A small spectrogram VAE, trained from scratch: 39062 training examples.
Rows from block 2 of the encoder of a small spectrogram VAE, named by matrix and row number. Rows with one number belong to one neuron. Each number is 50 + 10 x the weight over its row's rms, rounded and kept within 0 to 99. All counts start at 0. After the name is the row's rms in percent of the matrix's.
After each neuron's rows are labels from the 100 clips, of 14976, where the neuron reaches its highest value: "responds to" is what is common among them. Only what is clearly more common there than usual is listed. The data: phrases spoken by 400 fixed synthetic voices.
# fc1: MLP up (encoder.blocks.2.mlp.fc1.weight, 256x64), inputs 0-63
# fc2: MLP down (encoder.blocks.2.mlp.fc2.weight, 64x256, transposed), outputs 0-63

fc1.132 133:57 61 50 49 39 69 43 59 56 32 47 54 63 37 47 45 26 52 68 57 43 66 69 54 50 47 49 40 49 47 64 60 32 46 36 53 53 50 46 52 50 41 53 48 33 27 49 53 41 58 51 44 64 55 53 52 55 48 59 40 34 61 66 58
fc2.132 137:57 35 34 47 35 43 69 68 53 46 41 53 47 49 52 49 66 50 54 44 54 59 63 53 60 56 55 43 57 63 56 52 51 69 40 50 47 46 63 65 29 49 63 57 54 51 46 40 49 36 38 44 63 61 32 48 43 50 34 49 50 66 71 48
responds to: thin (high-pass); high voice

fc1.227 082:49 39 68 45 43 54 28 44 49 59 43 58 43 60 37 46 60 49 55 39 51 42 59 56 56 53 51 44 79 59 60 63 32 46 61 63 46 62 47 49 39 56 45 44 62 47 65 62 58 46 53 71 48 60 32 37 43 42 49 56 36 53 46 48
fc2.227 098:47 37 29 43 52 34 59 52 25 38 75 54 50 35 46 43 45 52 44 56 49 39 52 55 48 51 47 45 56 46 43 50 64 64 62 39 39 49 39 43 67 54 32 47 52 60 53 68 68 65 59 48 56 57 52 44 52 47 52 39 34 41 50 41
responds to: reverberation; thin (high-pass)

fc1.24 099:47 66 58 47 55 42 43 60 43 48 33 53 10 56 61 51 53 48 45 60 53 64 56 46 41 28 47 65 59 46 53 60 48 31 42 36 53 41 52 44 56 37 52 46 46 54 55 55 55 50 49 41 36 39 47 39 43 55 32 43 42 51 54 35
fc2.24 097:62 40 53 48 24 45 60 53 52 31 44 60 44 49 58 39 47 48 52 53 51 56 59 31 48 44 51 58 51 51 66 51 37 28 47 54 57 65 64 46 25 52 61 51 49 57 69 65 42 63 45 37 46 52 35 45 64 56 40 44 53 51 56 52
responds to: clipping

fc1.32 126:41 45 46 43 47 49 37 70 48 36 56 53 57 41 51 62 49 51 57 49 56 69 50 63 39 56 63 25 40 34 56 56 36 59 31 47 65 55 45 61 51 41 70 49 48 31 53 42 48 50 37 42 48 63 65 57 41 56 50 52 41 63 62 41
fc2.32 105:58 49 36 39 30 50 52 54 55 50 41 39 61 47 48 50 42 42 53 59 59 41 55 34 42 32 69 26 56 53 65 37 58 42 44 54 48 56 68 57 20 48 61 62 63 46 55 36 57 38 51 54 52 54 38 45 48 46 44 45 51 43 54 61
responds to: thin (high-pass); high voice

fc1.106 081:52 63 53 32 70 42 54 54 42 41 33 55 41 58 56 24 48 41 50 40 62 67 70 41 42 55 61 60 48 56 52 51 65 46 40 57 36 45 36 49 48 50 45 52 40 48 34 61 58 53 59 41 37 44 37 51 54 47 64 48 60 28 49 53
fc2.106 091:63 32 53 45 63 53 30 45 58 58 30 60 51 50 37 36 39 48 57 46 50 56 57 48 47 46 53 45 44 39 47 31 55 38 55 47 57 43 57 59 35 65 66 53 49 62 55 43 43 39 55 55 55 49 29 65 41 53 41 28 49 62 66 51
responds to: child-like voice

fc1.168 263:74 43 56 33 73 54 41 59 63 46 42 38 29 58 64 49 61 35 54 44 53 51 56 47 52 57 64 46 46 45 78 54 48 50 54 37 60 43 59 43 43 48 57 49 49 42 58 69 47 36 37 45 53 36 44 48 55 56 40 47 42 59 58 56
fc2.168 282:42 42 31 48 57 47 38 60 54 54 57 50 45 52 42 53 57 54 56 59 59 70 56 41 43 45 60 63 25 52 49 43 38 69 73 49 47 58 53 47 57 39 53 47 53 63 48 56 35 59 47 68 39 57 47 29 47 31 40 39 55 52 63 46
responds to: clipping

fc1.117 079:61 72 40 51 46 41 49 54 47 58 54 41 39 62 53 43 30 48 54 55 42 62 55 54 42 68 39 40 50 53 58 61 58 47 57 54 54 61 41 53 51 68 56 54 43 64 67 51 72 59 56 55 42 35 47 52 54 38 65 56 25 39 54 60
fc2.117 109:58 40 51 50 45 55 37 51 47 36 33 44 48 57 50 52 45 50 60 43 54 42 72 46 34 57 38 40 40 41 55 40 66 61 71 62 57 51 42 63 41 57 30 59 57 43 52 55 35 54 54 45 53 54 39 62 68 46 49 70 33 45 38 46
responds to: thin (high-pass); low voice; reverberation

fc1.122 104:51 44 58 61 38 30 44 50 44 38 40 59 60 51 43 46 42 47 58 45 39 30 64 48 54 61 65 61 30 40 57 36 62 49 44 60 48 60 36 55 39 40 49 43 30 58 45 61 52 53 58 41 66 47 46 67 45 47 35 54 60 69 57 50
fc2.122 082:56 46 47 39 58 42 55 43 32 38 31 44 42 50 47 41 51 43 36 45 53 51 47 54 50 52 62 57 64 42 50 40 43 42 61 48 54 55 27 56 55 48 62 39 36 46 62 66 41 63 47 46 44 65 33 60 69 63 44 40 43 71 69 51
responds to: mains hum; child-like voice

fc1.152 081:44 57 51 53 52 40 42 53 44 59 40 62 42 62 39 59 48 49 47 61 45 64 59 43 59 40 60 43 41 45 46 51 49 43 62 40 52 42 41 41 35 50 70 37 54 49 43 37 67 41 17 68 41 55 59 30 48 57 57 51 34 41 47 54
fc2.152 090:63 46 44 67 50 51 43 53 32 61 34 63 53 61 40 44 29 44 44 38 69 37 41 48 57 51 50 45 43 48 47 47 27 49 58 45 40 66 59 44 57 70 56 46 33 40 61 37 51 47 33 45 57 34 34 50 47 46 49 56 50 58 49 56
responds to: thin (high-pass); low voice

fc1.123 085:52 36 57 47 54 57 57 54 46 44 62 61 58 60 38 57 41 52 32 52 50 54 40 43 41 32 50 58 36 58 48 35 58 41 43 61 52 51 60 51 47 43 55 63 54 66 49 59 51 48 40 44 36 33 46 52 54 39 51 79 62 64 69 71
fc2.123 105:49 40 66 37 82 31 67 54 56 59 49 43 61 47 39 57 59 46 48 48 52 52 52 47 51 39 47 41 56 51 65 38 53 46 54 50 44 54 38 61 76 41 39 51 41 38 52 38 57 44 32 62 59 41 45 54 38 57 59 53 66 57 41 53
responds to: child-like voice

fc1.142 110:49 56 42 38 56 46 47 45 43 47 39 51 60 57 57 60 19 43 56 49 61 63 56 58 35 53 46 56 59 48 55 46 53 43 51 63 47 50 44 75 57 41 44 52 54 31 37 47 47 56 34 54 50 40 48 36 52 46 57 33 42 82 55 42
fc2.142 092:54 47 70 33 40 43 45 58 58 49 43 64 49 42 48 38 37 60 31 53 43 62 55 41 42 67 60 45 51 33 56 74 59 46 57 49 56 54 52 38 52 46 76 53 57 51 60 58 54 42 48 50 73 52 41 40 48 53 46 60 32 61 46 47
responds to: mains hum

fc1.149 088:36 38 52 62 44 37 22 67 47 44 48 36 59 56 45 48 67 50 53 60 41 59 46 56 55 58 39 56 68 53 54 51 40 63 49 49 40 33 42 44 56 50 57 43 46 38 47 45 47 60 31 62 36 30 53 33 35 44 43 52 55 40 47 58
fc2.149 097:49 30 35 50 40 48 42 43 48 25 60 55 44 53 41 30 45 64 51 46 33 62 55 36 51 63 42 26 66 58 62 45 51 42 42 46 56 42 57 53 57 43 50 61 43 62 57 61 54 38 49 48 49 43 43 48 34 51 66 57 54 65 56 57
responds to: child-like voice

fc1.145 106:56 59 47 54 63 54 44 55 49 30 43 56 45 49 44 70 50 57 61 41 51 51 49 68 37 36 51 32 42 35 65 48 42 52 59 39 41 57 64 55 41 31 59 58 56 29 38 45 25 47 55 54 40 65 53 39 46 58 43 52 58 52 61 45
fc2.145 088:61 53 29 21 61 55 56 37 48 52 67 46 60 63 52 51 56 38 54 57 40 56 60 43 54 61 42 51 53 38 31 48 41 57 55 50 35 49 30 45 61 40 54 44 52 50 46 40 52 51 41 63 43 34 57 68 40 41 60 60 49 50 65 56
responds to: high voice; thin (high-pass)

fc1.44 102:62 37 66 53 49 68 40 51 53 62 48 55 39 50 61 35 52 35 36 48 27 64 59 51 47 57 33 63 67 39 54 49 47 56 47 53 38 52 44 56 64 52 42 68 47 41 54 49 45 56 43 62 73 47 45 47 66 53 50 44 59 41 51 67
fc2.44 109:56 56 66 47 59 54 38 53 41 45 42 65 41 53 49 68 49 52 39 49 62 46 53 41 54 22 56 28 34 48 48 38 53 44 49 50 33 43 50 58 51 53 53 44 58 67 45 51 53 57 40 64 66 53 38 42 36 26 43 54 58 52 36 56
responds to: child-like voice

fc1.143 089:56 59 39 34 70 59 51 39 49 37 61 59 44 36 51 39 42 52 65 63 56 44 51 53 45 60 50 52 49 56 49 34 40 50 70 47 54 41 48 48 45 45 51 41 39 49 50 59 53 50 75 41 73 54 60 70 32 45 55 61 58 40 64 43
fc2.143 107:61 51 70 60 40 61 27 65 52 49 57 46 51 35 50 45 50 41 63 30 44 46 46 50 62 40 46 54 52 61 35 46 53 62 49 48 53 63 46 37 51 55 61 55 59 27 53 53 35 49 38 36 61 46 51 47 34 44 47 40 55 36 71 48
responds to: child-like voice

fc1.125 095:50 50 41 45 55 39 40 69 51 42 46 57 65 59 39 46 74 48 35 44 77 44 50 33 54 61 29 42 54 45 57 41 49 38 32 56 50 51 53 47 54 37 72 59 40 49 52 54 52 44 45 47 61 48 53 59 46 49 42 41 39 68 54 54
fc2.125 082:56 43 53 46 47 57 57 55 51 41 28 36 64 50 51 42 40 40 47 57 59 76 65 47 65 56 47 61 54 47 47 47 63 48 51 53 48 55 50 53 28 53 66 61 58 45 66 43 35 34 61 45 49 55 28 40 47 51 33 48 63 45 62 41
responds to: mains hum

fc1.113 125:53 67 64 49 54 37 49 46 52 41 69 37 39 46 48 50 56 53 48 55 64 51 39 51 44 59 39 37 58 68 53 75 42 45 46 55 57 47 64 46 48 37 53 44 51 42 49 37 42 48 52 23 48 63 54 58 55 55 39 30 32 64 59 46
fc2.113 109:56 43 50 45 41 62 46 73 62 41 40 51 45 45 61 51 55 48 40 57 63 57 54 60 50 44 53 46 59 44 59 43 50 52 48 59 45 48 50 55 20 39 46 52 52 32 54 59 29 34 15 51 53 50 58 56 45 60 33 45 55 59 48 49
responds to: child-like voice

fc1.232 094:43 57 37 59 56 53 69 60 41 55 61 42 53 43 45 50 66 31 49 61 45 51 44 44 52 70 66 42 42 51 52 63 43 43 73 49 66 47 43 40 53 50 79 45 48 54 53 59 62 34 46 41 50 54 67 51 32 50 51 42 47 41 50 44
fc2.232 111:57 38 67 56 58 78 47 47 41 74 53 52 50 40 37 44 40 49 41 57 49 44 42 43 53 42 58 38 33 49 46 54 56 46 45 39 64 51 43 51 56 48 59 38 40 49 39 45 46 41 42 65 42 51 38 66 43 42 44 40 62 24 49 37
responds to: reverberation; thin (high-pass)

fc1.51 081:46 44 45 67 37 56 58 53 56 57 51 58 36 59 42 70 49 59 65 42 47 46 72 58 42 39 66 35 67 48 56 58 47 40 67 54 40 26 45 55 73 38 43 54 42 54 55 52 50 50 39 46 50 59 38 42 45 55 52 39 49 63 59 52
fc2.51 093:44 43 44 44 30 33 47 42 41 55 58 46 46 53 61 52 31 34 35 46 44 46 43 53 50 52 60 44 55 76 61 41 50 52 63 36 60 58 45 63 50 47 31 57 45 47 73 50 44 54 53 44 47 54 67 55 39 51 53 55 61 45 24 48
responds to: high voice

fc1.46 078:43 58 68 41 71 45 37 41 48 42 59 56 66 49 66 36 60 47 57 70 55 49 46 43 44 55 56 53 54 48 49 77 62 50 45 37 37 40 58 50 38 37 45 57 58 67 50 38 48 36 37 47 41 57 50 45 50 59 64 48 54 61 45 67
fc2.46 106:61 58 47 56 66 34 42 45 36 52 42 57 52 38 52 39 47 52 34 33 68 62 37 62 40 28 68 50 22 53 50 56 42 52 48 35 33 47 57 53 47 52 50 49 43 61 50 57 38 64 39 52 43 49 35 52 54 45 47 52 36 53 42 48
responds to: child-like voice

fc1.21 067:31 47 45 47 52 51 47 51 35 53 21 72 38 51 42 62 55 63 61 50 41 61 63 45 65 69 51 40 39 50 44 55 43 57 46 61 44 34 51 38 59 54 53 51 37 59 38 50 38 61 54 56 49 45 56 68 65 59 56 36 51 48 57 50
fc2.21 094:56 50 51 43 59 67 59 45 62 54 49 37 45 62 48 26 39 68 59 58 42 51 58 54 43 50 50 51 47 48 42 52 49 61 53 65 68 42 66 56 48 59 53 32 67 53 37 62 53 76 55 38 37 54 61 46 63 42 56 52 65 46 42 57
responds to: child-like voice; thin (high-pass)

fc1.2 328:49 49 49 46 47 52 49 66 53 32 54 53 46 35 41 52 62 49 55 59 54 64 72 55 27 51 57 40 51 25 45 46 32 52 40 50 51 70 56 62 47 41 65 62 35 43 43 46 28 52 50 50 33 60 54 46 38 49 47 46 44 60 56 49
fc2.2 244:52 35 47 22 56 50 41 58 54 56 70 48 53 39 42 44 49 38 51 41 56 53 63 46 49 56 66 37 43 41 52 46 57 50 54 46 60 50 55 46 57 46 58 55 54 35 50 39 46 47 49 73 14 69 60 43 51 41 43 52 48 65 55 50
responds to: mains hum; clipping

fc1.56 084:41 46 49 60 45 44 66 32 65 50 47 61 37 56 23 39 45 44 56 40 49 55 53 46 56 65 45 51 24 56 50 27 55 58 50 48 51 49 53 47 48 31 62 45 48 50 35 48 50 59 41 45 46 43 42 56 60 67 47 57 35 42 67 43
fc2.56 120:46 46 37 56 51 45 61 53 44 65 51 57 44 58 43 51 64 44 63 39 60 46 60 40 47 41 38 57 53 47 47 45 53 64 57 48 35 38 46 50 57 24 39 58 59 36 46 41 35 70 40 55 57 51 52 49 66 68 59 54 21 58 50 42
responds to: child-like voice

fc1.53 082:48 56 35 50 41 52 50 71 49 36 29 54 38 60 25 63 46 48 51 48 56 43 45 36 62 55 42 56 48 50 54 48 55 48 44 65 34 25 47 61 64 41 57 57 50 39 47 37 46 52 59 58 25 56 55 38 48 59 54 55 47 57 61 45
fc2.53 086:57 46 47 45 46 44 56 69 55 49 26 68 43 52 52 53 32 51 52 31 62 44 64 42 49 47 65 44 29 66 46 48 47 67 47 43 54 58 49 62 47 53 26 55 50 60 52 49 62 54 53 50 55 47 44 58 49 48 53 54 51 68 22 53
responds to: child-like voice

fc1.247 105:51 61 56 61 54 31 49 60 18 43 49 63 57 52 43 57 61 44 56 46 51 56 33 72 58 37 55 65 45 49 46 49 37 43 40 49 49 53 47 52 56 45 40 42 23 36 49 51 55 54 57 40 52 55 30 59 47 37 62 51 56 61 44 56
fc2.247 116:45 57 39 40 59 27 58 39 55 57 35 50 56 48 62 43 66 60 53 65 44 48 54 72 46 48 50 68 51 53 49 61 47 50 50 45 40 48 56 47 45 48 62 41 52 41 62 41 40 61 50 52 51 47 72 58 50 44 50 54 43 50 88 46
responds to: thin (high-pass)

fc1.5 091:40 55 62 49 34 44 49 58 46 44 61 39 31 55 44 48 38 55 65 32 47 54 53 57 57 59 56 68 68 53 51 67 39 50 61 47 63 44 58 56 37 56 38 46 49 49 30 41 58 56 53 42 50 58 41 42 31 61 37 41 37 44 62 33
fc2.5 096:46 55 45 57 50 43 41 35 73 44 61 46 57 52 53 34 52 43 49 42 56 62 37 67 44 49 69 52 53 46 42 61 43 30 59 65 54 38 36 46 59 39 58 57 59 53 54 64 36 41 39 46 71 60 45 50 55 43 46 35 42 32 52 41
responds to: child-like voice

fc1.8 102:63 65 50 40 77 38 49 45 51 40 39 50 46 44 63 56 38 48 54 44 52 45 48 60 57 53 47 56 51 46 48 62 38 32 57 54 38 43 59 44 41 35 55 50 40 41 41 51 54 59 50 35 57 54 51 54 54 45 36 42 23 79 52 36
fc2.8 096:59 65 53 58 65 55 45 54 65 60 45 56 53 56 66 32 48 54 50 50 58 41 51 54 41 45 61 58 58 42 64 30 35 49 60 49 54 64 51 43 29 48 56 50 55 34 58 67 20 55 44 47 45 47 57 48 55 37 49 56 35 66 43 55
responds to: child-like voice

fc1.233 121:55 36 59 38 47 47 45 61 60 35 34 52 52 54 74 45 59 46 42 55 56 48 73 52 50 57 59 43 53 38 68 58 56 38 47 55 53 33 23 59 53 48 45 68 53 64 40 46 37 46 27 53 45 42 50 50 44 55 36 55 47 56 47 46
fc2.233 108:58 39 57 61 71 54 37 54 63 49 41 66 67 44 57 36 46 45 32 51 51 62 41 42 48 36 47 45 53 63 56 32 46 61 50 47 49 49 49 61 64 45 64 42 58 70 60 63 33 49 45 57 39 47 53 66 60 48 38 31 40 52 48 48
responds to: child-like voice

fc1.250 088:58 29 47 55 39 61 66 52 29 57 46 40 35 35 43 48 55 51 53 46 54 54 59 54 29 32 67 52 45 54 59 48 41 61 58 35 47 49 47 50 47 44 57 45 52 49 59 49 69 47 46 50 57 44 68 61 44 45 60 48 31 25 48 42
fc2.250 095:34 39 45 69 59 37 51 46 38 40 53 49 50 35 61 65 50 37 45 40 57 41 43 34 59 42 48 42 67 37 54 55 61 58 49 44 50 58 51 51 44 70 37 62 41 59 46 40 36 52 42 44 69 45 48 59 38 28 47 57 49 50 36 64
responds to: thin (high-pass)

fc1.83 090:71 45 47 42 43 61 53 59 49 55 41 62 36 45 49 59 46 62 66 41 34 42 74 52 36 40 48 51 61 57 48 44 49 46 51 31 53 43 59 63 63 42 66 47 58 48 54 51 59 40 41 61 67 57 52 56 44 41 60 42 67 29 47 43
fc2.83 085:56 39 45 68 39 53 60 47 52 53 53 47 42 62 44 82 58 57 52 65 66 51 40 43 52 45 60 43 38 66 48 55 35 41 41 52 55 42 32 43 54 65 54 57 44 49 47 44 47 46 49 50 72 52 31 48 62 49 58 53 64 31 39 55
responds to: high voice; child-like voice

fc1.231 110:62 64 51 46 42 44 56 48 42 36 62 55 45 39 50 64 58 45 55 43 52 54 43 61 30 62 64 40 58 57 49 57 51 50 41 57 60 62 48 60 62 46 47 57 20 24 38 40 51 28 35 50 41 46 38 39 53 61 52 52 47 53 54 51
fc2.231 084:48 76 35 36 52 48 60 54 66 43 47 51 45 61 45 32 69 38 53 46 62 54 50 54 32 52 42 33 42 50 48 39 47 53 42 31 49 38 59 62 48 41 62 40 53 35 53 43 52 55 46 53 53 49 67 46 49 47 48 68 73 60 50 55
responds to: thin (high-pass); high voice; reverberation

fc1.60 079:51 49 32 53 45 54 46 36 78 33 48 57 43 41 36 48 33 45 62 53 47 41 54 55 39 50 70 56 60 43 34 45 52 52 46 61 60 49 56 50 60 47 41 42 55 53 62 55 48 67 53 44 59 38 44 56 71 74 50 42 39 51 58 63
fc2.60 122:49 47 50 50 26 39 58 39 58 43 53 43 36 57 48 37 52 61 47 48 42 48 37 50 57 51 45 48 79 63 57 48 53 68 59 49 51 52 40 47 41 32 30 51 58 39 47 47 45 59 43 63 45 57 68 46 58 62 33 48 29 39 52 43
responds to: child-like voice

fc1.68 102:59 42 72 44 46 34 51 53 61 50 59 43 50 53 56 47 47 39 48 52 62 42 67 46 47 47 61 53 37 50 50 66 53 52 54 52 62 66 47 61 66 31 44 57 40 25 44 43 48 43 47 46 70 49 54 49 44 62 42 44 67 70 69 40
fc2.68 083:48 48 51 42 40 43 74 63 68 46 46 62 46 45 58 48 47 50 25 57 58 53 58 49 52 39 55 44 57 50 76 38 47 46 54 68 56 61 44 55 33 37 73 49 63 49 72 52 53 48 55 42 47 47 37 49 52 56 37 56 41 58 47 59
responds to: clipping

fc1.187 077:39 51 37 49 44 48 55 53 48 36 37 61 28 48 56 61 35 29 45 54 51 51 44 46 41 62 52 34 43 46 59 55 43 60 51 33 60 45 43 52 53 44 47 53 52 54 67 36 63 32 57 61 35 58 37 53 67 39 57 57 40 66 30 47
fc2.187 094:73 54 59 47 52 52 43 37 44 55 51 58 24 53 55 55 45 63 57 55 47 50 31 22 40 47 39 60 38 54 57 46 62 48 40 41 51 56 53 49 58 54 41 64 41 51 42 49 53 70 46 48 40 60 51 46 39 32 58 68 58 48 38 59
responds to: high voice